Rows from block 11 of a small multi-label audio tagger, named by matrix and row number. Each number is 128 + 24 x the weight over its row's rms, rounded and kept within 0 to 255. All counts start at 0. After the name is the row's rms in percent of the matrix's.
Before each channel's rows are labels from the 100 clips, of 14976, where the channel reaches its highest value: "lies over" is the class under the peak. Only what is clearly more common there than usual is listed. The data: synthesised sound scenes: up to three everyday sounds over a background. In brackets: how many of the 100.
# r30: branch 2 reduce pointwise conv (model.blocks.11.r3.0.weight, 160x640x1x1), inputs 320-479

lies over: howling (56); mooing (35)
r30.105 100 [124 116 125 135 132 126 112 119 119  56 125  92  94  88 125 135 103 119 119 133 125  90 107 130 123  85 165 103 134 108  99 130  71 107 100  86 151 123 149 121 108 119 108 119 183 125 120  84 145 107 150 148 163  87 117 103 145 139 127 107  89 128  93  90 154 132 133  85 123 138 118 107 141 153 133 115 153  77  94  94 141  84 132 121 156  87  85  99 127 115  93 131  53 135  98 158 145 136 149 108  66 121 105  77 129 114 128 113  93 162  85  92 142  96 139 155 122 130 112 113 139 122  83 157 150 143 122 103  55 118  83 102 132 117 126 161 143 119 113 144 125  82 158 106 136 116 172  93 106 126 133 179 136 120 109 169 145 149  82 127]

lies over: fly buzzing (78)
r30.59 104 [142  89 106 130  99 137 131 139 152  94 114 120 135 123 153 124 127 137 103 157 150 107  88  73 108  94 119  85 112 128 127 162 128 124 152 132 149  77  75 164 169  81 127 127  97 151 134 146 141  93 169 111 132 144 131 105 127 158 125  80  95 126 140 124 131 109 143 135 129  97 161 113 104 121  89 133 134 124 116 126 130 122 153 152  97 139 119 145 172 114 136 165 122 137 125  92 101 130 106 153 138 104 168 112 144 121 135 131 107  98 103 118  91 125 113 139 135  88 149 105 165 125 116 127 124 155 123 170 173 105 137 142 182 156 153 138 137 170 102 134  92 114 124 101 117  96 106  99 139 129 173  91 119 135 113 153  91 175 167 109]

lies over: fly buzzing (45); howling (35)
r30.26 107 [161 132 127  68 147 114 105 159 131  85 130 143 122 119 124 158 127 130 123 104 161  93 129 159  81 123  90  99  89 105 142 131 148 127 115 114 116  65 131  88 110 198 164 144 159 152 126 139 122  95 141 133 123 118 135  96 103 151 113 142  98 115 167 132 131 138  97 122  73 138 116  96 132  94 112 123 152 108 106 122 131  72 125 108 128 105 100  91  95  93 110 115 131  83  86 103 125 102 139 143 137 127 144  95 112  79 131  82 108 149  84  96  78 132  99 105  95 107 108 105 117 120 110  87 105 154  78 117 156  96 160 114 119 134 145  84 146  79 122  78 111  92 133 132  80  81 120 143 127 120 139 121 121 105 109 159  86  98  86 125]

lies over: speech (43)
r30.153 100 [111 126 120 144 114 100 115  97 134 127  94 159 152 129 154 151 126 144 123 135 112 133 114 157 108 117 112 129 137 134 119  92 106 115 146 152 164 137 129 121 135 124  82 154 155 168 120 103 122 142 121 127 121 107 119 126 127 145  96 132 145 147 158 158 143 130 116 155 141 141 117 170 103 179 145  77 114 132  95 158 131 170 150 102 113 143 160 116 125 157 150 139  95  94 109 147 115  88 152 147 155  89 121  92 150 163 100 127 142 128 167 113 123 124 133  82 133 160 158 168 122 178 103 122  81 174 118 116 116 139 127 130  71 110 122 129  86 137 125  99 151 127 144 100 137 125 114 138 159  98 153 129 112 158 122  93  90 140 120  93]

lies over: bird chirping (39)
r30.68 103 [ 90 108 110 177 118 152 126 125 106 102 108 120 124  90 140 134 180 125 132 101 140 111 137  93 142  82 125 129 132 140 164 135 146 161 200  91 115 138 163 136 114  98 107 125 121 107 124  92 121 149 127  97 133 129 115 106 140 115  98 108 105 129 135 160 124 137 131  88 125 101 149 161 149 110 131 147 111 120 108 182 119 117 110 137 113 122 137 152 139 153 167 100 181 110 158 128 133 134 142 116 146 146 159  95 127  85 103  95 125 134 152 111 139 105 133 131 115  99 110 139 109 118  86 112  91 132 133 133 123 136 122 136 158 155 124 132 166 103 105  87  94 113 112 124  86  86 157 148 144 142  93 127 133 157  93 137 131 118 176 158]

lies over: howling (37); fly buzzing (31)
r30.16 098 [163 134  88 156  89 112 107 141 181 175 103 153 121 101 153  97 132 127 111 124 132 184 157 119 115 130 160 103 152 134  82 145 105 123  89 150 119 130 125 121 100 114 133 125 125 130 129 133 202 106 140 147 112 105 131 159 122 110 108 156 148 161  93 140 116  91 127 101 157  97 150  98 133 140 144 112 116 122 127 135 125 154 147 156 160 136 127 167 154 128 149 112 135 110 117  96  97 138 155 150 104 134 118  94 123 141 140 149 138 142  73 116 128 101 149 115 176  87 124 122 125 137 149 101 139 133 131 106 138 114  98 126 110 136 136 102 165 155 110 156 128 168 143 109 124 150 124  97 122 162 161 131 126 148 187 120 140 134 144 127]

lies over: zipper (72)
r30.56 097 [112 126 142 151 140  93 120 148  98 155 131 100 100 129 149 135  85 151 122 183 165  96 133  89  90 115 120 148 125 121 107 117 118 159 114  58 141 117 106 140  98 159 111 102 179 121 163 109 134  99 112 131 114  88  90  95 110 114 124 108 118  85 126 136 155 133 112  71 142  87 150  88  84 142 104 165 163 153 134 118 113 133 103 104 118 122 115  92 141 118 102  95 109 104 144 129 122 171 143  99 142  85 103 167 168  92 148 116 136 131 140 152  97 126 105 116 108 125 122 118 161 117 138 101 111 115 164 137 101 134 148 134 103  95 123 140  95  96 168 120 116 156 138 117 161 134 154 103 159 110 116 127 117 118 130  99 135  79 114 118]

lies over: howling (76)
r30.117 101 [140 163 106 140 164  86 105 116 131 145 101 133 167  97 127 110 165 154 113 129 129 123 137 166 105 109 143 143  89  96 158 135 150 129 104 115 154  91 166 100 165  69 134 114 120  96 152 118 112 101 166 145 127  88 112 113 117 156 111 129 115 146 137 147 119 120 160 141 125 109 148  71 124 180 126 100 113 112 139 123 135 106 130  90 120 135 119 140 120  93 134 158 110 136  90 123 102  98 181 168 118 136 100 122 125 112 132 147 135  87 110 117 118 123 125 126 136 148  52 124 115 119 142 126 122 137 104 147 125  85 107 148 133 160 131 137 150  77 122 129 130 100 155 151  91 139 105 120 104  92 171 140  97 174 112 189 110 107 135 106]

lies over: zipper (79)
r30.37 095 [156 138 139  78 103  88 117 180 109 100 178 120 105 159 117 124 121 112 120 103 158 133 135 138 139 122  99  98 106  91 157 157 154 147 125 112 111 140  71 119 117 153 175 175 158  79 173 117 100 137 104  70 141 101 154 110 133 108 102 185 148 130 142 120 112 150 126 174  97 129 178 165 136 140 124 135 138 145 150  91 112 123 135 142  89 122 117 137  84 124 104 130 112 154 134 123 155  99 168 143 107 145 118 118  93 126 153 171  80 154 105 152  95 170 114 118 123 115 136 149 149 148 122 124 115 105 143 139 123 131 107 115 147 113 127 108 148 104 135 115 109 123  95 148  97  90 161 128 152 112  96 106  90 127 111 146 152 103 141 112]

lies over: doorbell (30)
r30.130 099 [147  81  69 109 143 100 144 140 112 152 106 118 102 170 167 147 104 164 155  92 121  88 104  90 150 147 151 169 140 100 103 116 158 123 133  82 155 143 136 111 169 120 100 160 125 181 152  89 187 110 123 137 120 123  97 133 140 145 107  94  93 123 115 147 145 112 119 155 163 179 125 115 153  78 125 123  85 139 149  78 113  84 124 101 137 107  87 136 102 120 112 141 106 139 103 147 112 135 201 147 121  89  87 130 132 155 107 104 117 126 136 124 113 134  88  99 110 109 114 116 180 131 144 113 127 136 115 148  77  71 124 129 126  73 132 130 111  96  84 143 114 134 147 143 157  85  83  93 133  95 148 130  97 111  85 137 101 119 108 123]

lies over: zipper (92)
r30.156 096 [120 146 117 106 112  88 112 121 112 146 128 130 135  99 154 106 122 128 122 160 151 146 175 117 175 159 103 133  85 103 121 127 160 104  76 120 165 141 160 131 138 154 140 137 157 141 114 107 133 122 129 120 179 147 102 139 147 129 120 173 154 129 163 158 167 121 138 114 162 140 121 149 102 137  90 158 105 146 138 107 145 152 101 114  99 117  90 120 165  83 140 133 116 107 115 143  78  80 119 102 144 125 135 143  89 140 162 119 164 141 114 134 128 127  96 126  93 140 147 157 174 147 104 121 132 134 151 139 130 115 147 128 127 116 150 135 155 138 135 157 148 185 122 163 106 147 164 148  95 144 177 154 115 136 165 112 143 133 120 143]

lies over: snoring (80)
r30.71 098 [116 137 119 154 123 151 126 111 132 141 102 121 140 141 100  93 157 106 141 157  95 104 128 143 118  71 124 149 160  85 105 113 123  96  97  88 137 194 133 141 118 129 153  90 101 129 124 146 160 148  93 103 128 100 155  90  97  98  97 114  76 167 137 160 133 135 107  87 152 124 138 124 142 121 111  83 137  90 135 139 119 167 158 147 133  86 186 112 132 113 119 113 132 148 168 124 104  89 157 141 101 107 144 124 136 132  87 121 164 125 101 133  98 100 102 107 136 161  90 141 101 122  86 141  90 100 130 133 165 179 142  99 103 130 156 154 149  91 103 107  64 108 149 144 112 118 131 136 202  90 128 148 102 139 151 104 154 119 144  80]

lies over: whistle (28)
r30.101 097 [155 131 138 114 155 148 103 149 114 108 156 116 119 132 133 126 152 119  76 133 119 130 140 121 146 149 156 149  99 135 126  98  99 156 160 153 105 136 104 162 121 133 173 119 168 106 127 137 127 113 128 114  75 126 113 115 101 154 106  95  75 125 174  83 148 149 134 140 108  87 146 121 129 145 156 119 134 159 168 152 143 136  93 149 167 106 128 143 151 155 142 157 132 160 144 133 115 126  90  98  96 112 131 134 130  91 151 154 100 173 162  97 158 137 127 164 115 158 152  98 124  69  89 136 143  83 125 111 143 175  96 170 162 137 117 163 171 100 119 174 163 105 147  94 119 134 119 142 116 122 136 131 138 134  95 128 149 118 129 139]

lies over: ball bouncing (25)
r30.35 101 [138 143 113  98 158 148 154 107 142 114 102 160 102  80 134 102 146 167 117 114 138 143  87 115 124 117 123 108  98 107 124 145 109 109 119 116 117 121 118 142 103 126 170 143 162 165  88 120 177 172 136 118 155 103 103 155  81 165 102 165 124 161 161 178 139 122 136  95 101 116  87 139 114 148 144 112 120 135 126  93 122 145 159 177 133 167 133 182 146 139 137 105 131 109 142  94 111  71 106 113 164 151 101 146 105 159 114 135 122 127  91 136 141 133 102 123 134 139 162 150 153 106 131 136 112  97 118 155 101 136 128 109 109 103 134  89 159  98 155  92 164 181 136 181 114 129 120  95 128 130 111 100 153 157 165  73 176 118 142 107]

lies over: zipper (55)
r30.112 099 [149 108 156 172 119 141 108 112 135 154 141 156 183 127 121 136  90 153 158 162 150 174 156 124 133 154 103 123 124 161  86 144 127 125 165 121 163 144  90  98  92 163 127 122 153 165 145 153  66 160 161 149 136 140 114 142 139 106 132 175 149 133 148 126 162 104 128 152 132 149 128  98  92 121 141 129 132 152 174 109 112  88 146 128 129 139 160 139 138 160 155 116 148 128 129 125 124 130 140 124 124  92 108 164 109 165 115 144 115 158 151 137 118  84 149 103 121 167 149 102 160 139 157 171 144  99 135 168 129 143 110 146 132 118 113 135 114 127 141 152 123 176 133 104 131 144  88 136 135 175 145 138 164 141 167  80 119 148 124 128]

lies over: mooing (47); whistle (38)
r30.114 096 [107 136 118 102 125  95 125 108 139  98 109 121 122  93  97 152 184 132 160 119 114 106 129 115 138 140  98 157 141  97 126 110 118 113  94 118 204 110 147 150 138  91 163 125 147  99 111  85  96 123 164 148 125 159 105 101 161 152 143 135 150 117 146 183 109 153 126 115 147 147 130  87 173 114 173 139  93 131 143 134  92 174 131 132 110 115 109 179 117 133 137 139 149 127 135 154 130 119 145 107 155 100  89 154  71 101 202 156 155 108 112 115 123 168 126 135 129 168 114 113 143 105 113 137 112  86 110  80 138 140 146 166  92 136  79 121 132  91 107 111  98 153  86 115 121 141 193 166 110 120 117 133 167 130 188 150 165 123 110 134]

lies over: whistle (25)
r30.73 101 [147  81 124 142 116 157 147 159 144 148 145 135 133 116 151  99 103 149 112 168 127 128 111 170 114 186  97  74 140  91  97 128 104 149 150 141 105 133  93 180 125 135 173 123 158  89  84 120 130 138  97 111 157 157 119 144 161 171 142  99 103 142 145 146 120 170 127 110 125 162 172 139 126 180 110 164 109 149 118 104 148 123 117 135 102 124 139 140 104 134 124 107 122 144 132 153 106 134 134 173 136 146 100 160 140 129 155 145 100 130 169 139 105 160 105 161  89 101 134 160 104 142 142 168 162 139 119 120 135 117 134 131 117 153 130  93  97 140 188 160  84 176 100 127 165 150 122 122  90 127 157 136 119 106 114 143 111 139 120 154]

lies over: church bell (45)
r30.54 098 [145 120 163 155  94 137 124 103 120 127 111 143 157 103  94 131 148 124 136 121 112 133 138 117 187 145 134 133 139  81 158 189 165  75  93 184 119 117 149  93 147 136  82 127 123 163 120  98 119 168 164 186 139 176 147 102 143 155 171 112  93 111 133 135 162 139 126 140 101 158 146 115 151 132 120 149  92 104 112 141 112 124  94  95 158 128 172 137  93 108 133 115 103 113 159 123 112 139 144 150 129 104 113 102 129 142 155 132 131 142 162 137 108  98 140 127 147 114 158 118 154 132  94 138 130 133 110 144 129 108 101 128 122 142 108 127 117 127 143 138 125 161 156 106 108 115 151 111 141 107 173 131 122 122 148 151 132 127 153 120]

lies over: speech (39); thunder (29)
r30.14 098 [127 116 133 127 123 102 138 111 135 141 140 135 136 104 115 121 101 121 149 155 115 114  96 123 118 100 134 152 118 135 119 109 110 105 125  97 133 111 169 119 130  95 156 104  95 152 149 153 127 113 161 102 100 151  79 114  97 108 163 150 163 131 132 136 155 102 102 121 144 115 155 120  80 143 148 114  98 122 124 106 116 136 127 117  94 136 187 120 118 115 137 191 171 124 141 162 103 157 129 168 126 112 133 108 121 124 116 103 117 151 148 123 144 134 126 126 142 132 139  91 142 144 133 150  91  83 150  97 118 171  92 138 117 132  97 112 129 111 134 124  84 149 111 109 124 167  80 156 162 130 111 158  74 154  88 127 124 113 114  97]

lies over: mooing (48); zipper (30)
r30.155 101 [142 113 145  94 101 125 132 128 115  86 114 142 165  70 111 142 130 126 107 138 136 109 125 133 131 145 117 143  88 112 120 118  98 130  99 123 130 111 121 147  81  95 156 116 121 150 157  96 123  82 117 117 137 140 144 135 115 175 120 134 117 109 147 152 104 104 189 149  95 145 142 142 141 161  92 152 120 143 110 103 141 166  99 144 114 119  83 142 136 142 155 118 112  95 121 162 145 129 126  96 115 121 163 114 125  90 164 121 211 106 102 126  83 150 121 113 133 147 175 144 154 127  61 110 108 136 139 146 126 100 108 111 113 131 143 114 118 131 170 114 111 137 164 135 125 115 143 104 182  84 164 120 109 174 141 102 120 134 149  93]

lies over: speech (25)
r30.20 099 [137 128 105 129 129 160 158 128 124  92 140 163 135 113  67 104 143 161 103 172  98  94 127 123 158 161 153 114  95 149 120  91 117 125 123 134  97 114 169  86 135 137 131 104 119 103 110 170 140 112 101  89 112 126 115 110  82 148 117  89  95 107 111 154 122 109 105 111 141 134 143  89 145 118 148 108 112 109 135 138 114 127 128 104 108 133 117  90 141 114 111 159 157 121 107 135 148 143 108  77 174 142 162 121 101 151 137 152 109 139 146 107 116 138 134 126 112 138 106 136 147 117 128 168 111 162 139 113 131 129 122 159  96 136 121 145 156 118 158 101  92 121 128 140 150 111 130 155 178  98 120 182  81 136 122 116  95 133 129  97]

lies over: zipper (70)
r30.1 103 [162 125 165 108 166  96 176 126 162 106 169 124 120 179 102 173 136 166  89 145 155 112 143 141 190 110 135 135  75 116 126 125 139  89 104 149  79 114 112 145 142 126 156 171 166 149 139 136 170 144 167 130 159 110 140 143 114 158 113 114 170 131 107 110 135 162 169 116 127 177 151 102 105  98 158 178 156 183 179  85 160 150 145 125 130 130 129 148 115 127 101 100 160 124 107 160 135 117 160 102  90 116 104 134 112 111 152 130 113 140 174 123 136 174 128  90 133 149 123 117 145 122 107 118 106 147 125 153 161 117 141 113 106 151 183 135 125 109 129 101 134 140 141 161 146 162 136 134 151 157 130 140 121  93 129 137 114 100 128  98]

lies over: zipper (38)
r30.145 102 [129 117 120 103 129 106 149 149 111 120 136 175 142 150  85  96 120 168  97 143  96 149 134  74 142 116 155 144  86 120 166 112 140  91  75 100 125 156  98 103 133 155 148  95 107 115 118 171 137 115  96 138 102 121 114 135 143 102 115 107 137 114 130  98 116 159 116 176 132 138 145 127 109 169 137 163 126 129  95  87 118 119 111 145 152 142 152 147 117 125 131  84 178 132 147  98  98 106  99 106 140 171 142 104 101 121 136 150 126 117 143 157 135 121 104  95 158 117 153 144 118 142 126 129  83 134 138 102 159  98 146 147 128 130 113 146 152 163  95 118 118 124 152 146 136  72 115 116 137 192 115 129 107 111 141 181  88 104 114 165]

lies over: mooing (35); zipper (29)
r30.146 098 [ 86 128 125 151 107 123 103  84 155 109 117 153 171 139 128  68 125 144  95 143 134 119 140 149 119 108  99 155 115 123 123 163 118 150 124 147 159 133 174 159 150 106 116 166 126 133 140 136  99 112 164 181 137 116 110 146 143 140 142 119 101 115  87 119 102 118 115 151 118 156  94 130 131 132 127 165 186 165 148 119 106 116 142 169 114 123 125 135 145  92 116 143 116 142 110 118  92 143 149 145 146 161 124 125 135 166 138 142 116 131 120 140 117 114 132 104 118 142 174 146 120 162  94 145  80 106 126 135 119 138 117  94  97 140 114 120 176 113 115 113 116 117 149 102 128 136 123 103  96 125 174 111 150 106 151 107 146 146 186 166]

lies over: zipper (36)
r30.17 100 [189 150 168  91 158 103 125 147 121 125 154  95  94 157 141 145 125  71 112 113 136 140 150 110  95 129 107 107 122 148 140 156 110 164 137 108 103  97  94 170 108 128 164 136 145 141 115 159 124 116 108 103 153  93  87 144 125 108 118 127 113 103 141 115 104 122 134 159 143  99  86 167 152 121 120 127 121 112 101 119 140 163 131 169 118 120 132 151  91 163  88 168 125 164 110 115  87 158 131 140 143 114  84 151 159 124 133 159 114 137 100 145 113 144 129 137 150 147 108 104 146 139 164 124 111 108 168 125 135  68 119 118  83  94 139 108 101 133 120 126 127 135 134 155 113 102 107  99  92 109 134 118 153 135 168 141 103 116 114  97]

lies over: meowing (41)
r30.66 101 [ 91 144  87 137 133 108 146 137 161 107 165 165  88 102 113  91 190 158 127 133 110 156 124 100 150  93 142 163  80 126 168 107 168 145 138 129 155 149 184 104 146 144 104 136 148  96  92  90 125 118 152 151  94 112 139 148 129 140 166 139 145 139 144 148 178 141 110 134 119 135 130 133 147 140 141 115 128 140 120 175 117  85 165 129 188 110 130 134 152 112 115  98 175 150 152 124 165 149 115 130 130 122 156 115 102 130 122 125 122 135 121 120 119 142 199  89 115 137 131 135 106 112 166 122 179 148  72 142 159 100 120 132 152 164 142 155 130 146 142 116 136 114  71  94 155 141 124 112 157 150 115 139 145  98 126 116 123 142 137 142]

lies over: mooing (94)
r30.138 101 [ 89 124 126 158 102  95  97 101 152 151 124 106 135 148 121 113 117 125 116 112 135  85 115 145 127 149  72 129 135 113  90 150 160 125 146 125  95 101 119 125 181 157 114 121 154 152 127 126  78 100 157 117 113 187 142 133 100 148 142 117 105  78 112 131  84 182 115 142 134 139 160 138  96 125  88 129 123 169 124 123  88 127 145 115 130 129 139 132 107 166 141 127  84 168 132 136 122 123  98 125 131  96  96  89 151 114 134 105 126 119 157 143 131 110 103  81 113 141 127 112 137 134 129 176 154 112 107 123 108 169 145 133 125  87  97 135 151 139 115 101 108 129 124 115 137 122 148 123 130 167 101  97  82 104 102 113 154 103 142 156]

lies over: mooing (80)
r30.150 096 [136  87 150 106 124 116 170 155 134 115 108 112 155 111 125 113 147 136 117 124 105 139 171 135 118 101 143 133 143 106 137  87 133  84  99  97 116 133 105 159  89 134 125 132 148 172 129 119 127 138 104 133 150  74 147 153 128 105 106 143 146 147 132 120 119  84 147 133 144 153 122 136 116 114  99 104 127  97  70 138 106 144 159 113 141  89 127 132 111 153 110 120 109  91 142 164 125  90 131 104 114 111 118 157 119 179  92 144 162 137  92 121 102 136 107 121 103 184 172 120 134 129 147 139 115 130 143 136  93 181 117  94 123 118 162  84 132 115 159 152 114 121 119 135 126 136 154 171 152  88 165  74  93 132 133 127 149  91 130 118]

lies over: doorbell (83)
r30.44 103 [123 146 129 119 150  90 155 133 142 137 119 152 126 121 138  89 134 110 123 169 109 144 166 149 162 140 167 103 129 127 152  92 159 171  96 183  84 136 135 119 148 124 121 126 135 149 113 136 119 166 113 149  98 150 107 112 119 120 162 121 140 117 105 129 141  87 128  68 125  85 155  89  80 148 132 106 102 151  65 173 109 130 123 158 109 135 135  71 133 119 131  95 131 145  85 162 122 142  97 108 119 105 155 112  93 145 171  94 119 160 107 103 142 133 123 121 136 110 117 125 157 125  84  86 139 129  69 119 114 142 117  76 145 114 162 156  84 112 119 174  80 134 135 110 131 148 124 160 138 121 123 176  93 154 128 166  93 116 111  77]

lies over: creak (48)
r30.52 101 [153 145 152 124 170 157 159 148 109  91  95 112 153 167 109 126 152 154 149 132 127 133 111 132 127 168 105 117 108 141 105 132 142  91 104 150 109 125  96 102 149 135 106  92 115 108 144 136 134 155 130 128 122  91  96 191 142  81  99 119 101 142 129  96 124  95  96 131 106  95 123 119 111 103 168 111 107 119 158 152 126 123 161 114 109  94 134 104 100 172 143  89 123 129 124 143 165 121 147 112 105 126  71 149 165  83 173 156 100 130 162 139 139 144 123 171  96 156 121 148 121 121 173 147  86  91 125  96 112 155  95 132 159  87  97 149 140  97  88 131 111 132 124 138 159 146 128 105 123 124 128 144 124 127 114 164 122  95  77 141]

lies over: glass breaking (65)
r30.60 099 [124 145 132 108 137  63 139 150 145 116  95 145 109 140 168 138 148 147 115 163 140 120  78 157 106 135  86  81 104 145 128 129 102  96 110 165  99 115 150 102 181 145 138  86 130 100  93 139 111 105  85 106 116 124 123  92 110 170  88 171 123 132 129 165 115 119 138 112 109 160 161 108 109 129 150 125 105 134 110 112 157 166  98  97 116 118  86 122 116 127 106 135  77 157 129 108 126 138 130 109 126  85 130 125 165 129 169 129 107 145 105 169 109  86 112 120 110 123 132 101 104 150 114 144 103  99 140 114 140 161 104 148 141 145 103 148 152 100 119 163 151 156 130 114 181 120 158 147 148  85 126 115 141 100 128  92 126 127 104 106]

lies over: whistle (51)
r30.123 101 [161 137 122 133  91  91 152 152 121 125 107 105 141  95  97  93 135 110 119 118 152 143 121 122 104 139 139 147 119 116  92 162 128 145 118 134 107 102 152  99  96 141 148 127 164 112 129 125 106 113 162 113 133 154  73 136 115 133  96 102 144 112  87 112 162 145 106 127 161 136 131  56  93 191 147 158 104 125 167 180 127 138 107 147 155 106 133 148 103 101 119 146 140 127 156 114 126 151 179 116 164 131 122 160 107 111 134 107 138 131 121 140 115 141 132 114 122 147 112 110 112 135 126 127 181  92 155 161 146 163 123 145 172 169 121  91 170 112  81 153  90 136  96 109 126 161 162 140 126 119 125 175 152  99 138 130 117 104 109 140]

lies over: glass breaking (39)
r30.5 101 [121 147 130 183 143 141 107 128 135 151 158 157 151 165 125 147  98 139 119 174  97 122 141 168 150 183 155 145 151 117 143 128  97 128 133 116 132 119 140 146  88 127  84 125 120 116 162 126 148 145 104 114 165 141 126 172 168 147  93 159 150 169  98 153 158 134 109 169 151 115 104 139 127 172 115 134 105  82 146 115 123 139 149 171 130 138 145 126 111 126 145 138 149 114 158  76 176 141 137 145  97 107 166 121 167 115 164 119  97 165 171 127 110 129  95 123 171  85 149 118 150 156 120 106 104 103  97 124 124 128 123  95 112 144 146 105 130 130 134  98 103  96 124  81 138 123 183 146 142  98 151  97 122 106 142 122 102 136 168 155]

lies over: howling (84)
r30.152 101 [176 137 148 135  94  94 125 112 157 109  96 124 108 114 152 104 117 111 104 123 118 133 156 126 105 149 163 163  91 108 144 137 158 130  84 113 160 120 169 137 142 123 127 144 120 106 107 107 165 127 148 142 105 126 139 116 120 162  97 123 134  91 156  86 151 138 138 108 115 130 146 132 149 181 147 102 150 122 116 128 109 146 133 145 129 102 153 166 148 156 141 113 147 138 124 140 107 111 172 155 144 115 168 140 168 122 130 126 114 100 144 131 117 159 149 154 112 144 106 120 158 163 134  89 116 137 112 116 101 121 114 186 163 108  93 128 123 130 117 128 126  85 121 123 125 163  86 142 143  83 148 126 159 111 152 137 115  94 138 152]

lies over: snoring (27)
r30.97 099 [ 90  97 147 130 104 111 166 140 165 125 123 145 161 138 126 136 133 120 108 152 113 127 103  89  93 138 124 159 158 138  94 103 136 100 131 126 138 108  80 140 109 158 135  85 120 181 157 188  94 117 159 139 132 111 110 140 114 105  85 121 141 173 135 107 106 142 163 123 104 106 115 134  78 148 151 134 130 153 101 162 136 165 115 118 146 123 109 132 107 142 155 113 141 147 134 104 145 107 165 114 138 129 128 100 146 119  92 139 180  95 104 176 100 164 116 101 121 118 131 116 135 142 144 101 107 156 154 154 138 145 131 105 140 132 149 102 128 133 128 125 131 152 123 167 129 119 122 139 151  94 141 119 145 147 141 169 131 148 134 104]

lies over: bird chirping (31)
r30.2 098 [ 72 125 109 145 112 109 108 118  98 118 139 118 154 143 133 152 123 151 113 114 113 129 151 146 141 133  88 137 129 119 144 147  89 150 109 115  98 105  94 163 141 144 147 122 155 115  91 108  80 128 126 117 135 136 109 140 139 137 137 140 146 110 164 177 116 130 118 128 132 150 135 139 103 128 138 159  82 139 123 138 187 157 152 112  82 128 148 137 105 142 123 110  76  98 130 109 145 122  90 156 116 125 126 145 155 142 149 109 190  74 129 138 133 101  97 115 109 144 171 133 159 152 147 136 113 156 176 101 146 126 139 119 129 103 109 108 158 127 144  90 134 137 125 140 163  76 167 118 122 110 118 118 129 160 106 100 107 120 146 136]

lies over: whistle (45)
r30.40 097 [ 88 116 135 121 137  70 147 134 121 128 122 118 159 115 100 115 128 112 107 158 120 160 131 105 106 108 158 140 113  96 105  98 139 110 126 125 145 110 134 132 144 125  90 158 130  77 136 120 134 144 105 116 115 100  95 114 126 112  97 123 118 105 178 132 112 132 116 118 141 167 102 131 108  97  92 125 140 125 135  86 120 104 117 127 166 149 109 108 124 167 117 131 130 141 154  89 122 104 137 108 144 171 115 145  96 158 196 144 149 117  92  84 168 134 152 120  89 140 162 147 183 150 174  81 145 126 127 158  90 156  99 143 164  96 143 164 171 147 135 166 117 123 136  97  86 109 170 111 102 118 194 147 100 138 169 137 123 126 103 116]

lies over: speech (32)
r30.13 096 [156 131 113 101 119 118 138 138 111  84 126 103 113 166 169 123 154 139 132 119 126 104 176 155 172 127 125 100 135 118  88 109  87 103 138 127 136 137  85 146 176 110 132  97  95  91 137 125 114 136  92  77 139 100 166 120 129 142 111  98 152 107 143 119 148 128 123 118 156 104 138 121  78 167 165 137 164 134 142 171 104 148 123 158 141  80 119 138 103 130 127 102 171  97 123  93 145 152 113 144 131 123 126 136 129 159 154 120 120 115 124 146 103 136 160  92 152 147 165  91 100 118 155 131 105 114 127 165 150 175 128 170 125 124  90  88 124 141 111 186 112 100 132 126  94 127 141 148 116  86 107 117 133 125 163 107 139 116 129 127]

lies over: glass breaking (74)
r30.154 095 [127 134 144 160  99 138 171 107 117 116 106 125 126 152 124 152 135 139 149 104 107 106 124 190 149 154  94 117 153 161 156  91 108 136  87 110 128 119 113 157  92 151 125 125 150 131 134 125 145 110 155 130 114 134 154  98 144 105 135 131 139 104 149 144 130  95 107 122 122 109 154 132 114 122 122  66 167  99  94 112 147 147 100 117  75  89 134 147 122 168 140 139  87 140  98 143 120 140  80  99 101  54  64 151 121 135 156 103 142 114 123 157 111 136 119 145  91 176 163 141 160 109 113 128 106 100 153 115 116 153 118 150 128 125 113 100 108  96 122  89 156 148 168 120 185 156 138 149 127  96  93 144 163 135 144 133 124  98 141 136]